{"arch": "convnext", "model": "audio frame classifier", "dataset": "short made-up English sentences, spoken by a formant synthesiser in many voices", "train_examples": 26041, "gain_aug_db": 10, "noise_aug": 0.002, "n_mels": 80, "hop_length": 160, "input": "log_mel", "spec_augment": false, "win_length": 400, "num_classes": 41, "output_stride": 4, "norm": "rmsnorm", "activation": "gelu", "mlp_ratio": 4, "inner_norm": false, "subsampling": 4, "layers": 8, "width": 320, "kernel_size": 7, "init": "orthogonal", "residual_init": "none", "optimizer": "muon", "muon_scale": "original", "lr": 0.016, "momentum": 0.95, "nesterov": true, "orthogonalizer": "newton_schulz_5", "adamw_lr_other_params": 0.00097, "ema_decay": 0.995, "steps": 11700, "batch_size": 256, "epochs": 115.0, "lr_schedule": "cosine", "final_lr_fraction": 0.05, "warmup_steps": 230, "weight_decay": 0.01, "adamw_weight_decay_other_params": 0.01}
Rows from block 3 of a small audio frame classifier, named by matrix and row number. Rows with one number belong to one neuron. Each number is 200 + 40 x the weight over its row's rms, rounded and kept within 0 to 999. All counts start at 0.
After each neuron's rows are labels from the 100 clips, of 14848, where the neuron reaches its highest value: "loudest band" is the band of the loudest frequency at the time of the peak. Only what is clearly more common there than usual is listed. The data: short made-up English sentences, spoken by a formant synthesiser in many voices. In brackets: how many of the 100.
# fc1: MLP up (model.blocks.3.mlp.fc1.weight, 1280x320), inputs 160-239
# fc2: MLP down (model.blocks.3.mlp.fc2.weight, 320x1280, transposed), outputs 160-239

fc1.376,188,179,220,189,215,210,167,170,311,109,103,141,228,171,150,215,159,248,152,186,226,178,171,243,181,244,176,218,173,189,209,266,105,221,202,162,241,180,197,208,261,209,234,172,152,182,203,200,293,205,213,190,207,161,184,243,174,223,210,167,185,240,210,253,144,200,177,152,125,225,266,180,173,124,186,163,231,202,237,198
fc2.376,237,200,191,214,144,217,195,241,168,172,251,272,184,181,230,195,197,195,152,236,230,224,206,164,201,212,202,208,256,232,227,222,197,140,209,221,197,162,152,210,238,213,149,206,203,215,150,137,197,219,242,223,244,68,233,257,206,193,167,145,201,196,233,151,179,252,135,230,147,247,235,166,154,198,134,149,204,179,185,283
loudest band: 250 to 500 Hz (44)

fc1.308,239,257,210,212,275,179,181,227,194,254,156,182,224,151,192,137,200,129,163,133,196,193,180,246,218,189,217,266,231,177,187,243,179,175,204,203,238,174,218,190,245,214,169,232,178,152,173,213,125,220,102,141,216,238,245,128,257,133,184,125,190,268,165,159,128,216,176,124,187,226,125,255,173,203,231,257,262,189,151,157
fc2.308,177,159,139,122,222,206,181,220,152,247,139,148,220,179,193,161,153,265,136,234,168,216,212,154,233,245,200,186,238,104,178,195,236,217,173,218,267,238,227,181,176,238,181,179,199,156,198,187,187,223,172,201,183,164,230,208,194,245,194,216,225,222,99,151,188,179,163,218,251,129,204,185,148,228,239,235,201,147,234,150
loudest band: 250 to 500 Hz (55)

fc1.335,233,258,177,207,212,80,212,211,145,229,178,156,221,205,219,202,168,235,193,270,218,190,237,253,191,193,211,222,229,142,189,202,263,209,179,139,203,218,221,131,166,257,217,186,157,272,267,107,133,188,186,162,231,204,177,213,158,169,243,167,162,238,119,228,196,218,167,191,148,178,214,189,188,214,226,149,197,184,192,213
fc2.335,170,230,188,193,196,153,252,133,159,247,228,220,180,174,200,265,178,193,245,146,162,199,206,212,201,166,179,179,239,237,102,192,215,232,250,182,218,219,185,223,194,208,191,231,197,208,183,222,156,246,212,192,195,226,259,244,199,241,165,212,211,213,167,219,192,199,218,195,167,191,210,219,169,171,159,202,155,167,185,154
loudest band: 500 to 1000 Hz (57)

fc1.272,123,245,196,176,173,177,174,217,95,255,265,216,194,157,282,169,197,194,194,151,207,224,161,229,197,171,210,239,186,273,119,131,257,225,158,181,200,171,192,139,267,191,227,146,162,279,198,199,182,187,147,195,155,191,265,244,248,170,221,253,179,236,205,262,298,158,190,313,257,205,187,182,181,202,193,140,206,173,300,263
fc2.272,198,197,198,190,220,167,163,190,161,185,155,212,238,228,186,209,254,153,184,161,272,165,152,202,245,134,281,205,177,235,188,167,208,221,225,221,211,172,193,268,231,213,197,232,120,236,215,222,133,229,141,235,239,173,236,172,146,271,234,216,190,305,249,181,178,121,220,217,175,232,160,208,204,112,170,206,229,186,208,212
loudest band: 500 to 1000 Hz (56)

fc1.612,205,204,206,288,215,199,247,170,148,202,239,138,144,176,239,220,144,249,192,188,140,216,228,163,227,216,163,247,138,228,139,128,234,212,227,174,174,201,133,177,235,167,140,216,210,271,180,169,241,219,215,197,240,211,194,167,152,215,237,175,205,195,145,243,181,171,264,190,179,178,243,235,192,196,147,184,215,204,192,172
fc2.612,134,249,162,113,154,168,216,228,202,231,118,264,163,198,187,226,198,92,219,285,180,165,187,185,165,222,173,239,180,240,218,182,194,217,162,187,235,244,173,198,108,196,191,217,148,171,137,140,231,230,216,197,94,209,195,232,221,256,196,202,148,191,140,204,221,153,152,172,266,205,146,193,173,217,256,227,145,195,237,232
loudest band: 500 to 1000 Hz (38)

fc1.21,203,248,172,248,124,150,173,241,161,225,241,158,252,197,208,230,207,168,251,125,192,198,225,149,236,191,163,140,158,231,206,201,251,217,148,155,253,211,165,213,218,157,274,202,269,160,201,227,200,192,201,174,233,188,191,205,209,173,154,218,215,206,173,206,227,235,265,254,228,200,196,227,220,150,184,179,269,197,164,194
fc2.21,206,239,197,194,255,160,219,199,186,264,216,218,259,195,188,187,169,196,199,215,189,250,217,241,222,177,201,158,227,164,260,228,290,220,226,212,134,230,226,198,227,187,160,161,153,142,183,286,223,161,181,242,204,145,212,245,204,199,217,249,245,202,199,223,232,107,202,222,206,195,143,219,146,255,190,146,205,211,199,155
loudest band: 250 to 500 Hz (47)

fc1.512,272,214,167,186,240,147,260,175,254,200,172,196,159,216,247,150,288,176,234,280,219,246,210,209,204,208,89,253,147,103,211,215,208,169,185,289,203,220,233,232,185,181,188,198,176,168,174,145,160,223,139,169,219,204,179,195,242,171,136,204,247,221,131,196,205,75,126,228,204,224,261,256,167,168,206,235,171,191,152,180
fc2.512,161,271,255,229,225,174,174,209,191,197,124,180,167,296,193,216,207,212,160,220,213,182,262,219,209,153,153,192,193,145,199,208,180,220,219,165,204,100,203,231,247,195,221,197,253,241,221,183,162,216,183,190,224,231,88,144,163,237,203,223,183,231,224,225,183,226,255,176,265,249,212,196,182,362,174,119,132,176,230,161
loudest band: 250 to 500 Hz (45); 500 to 1000 Hz (37)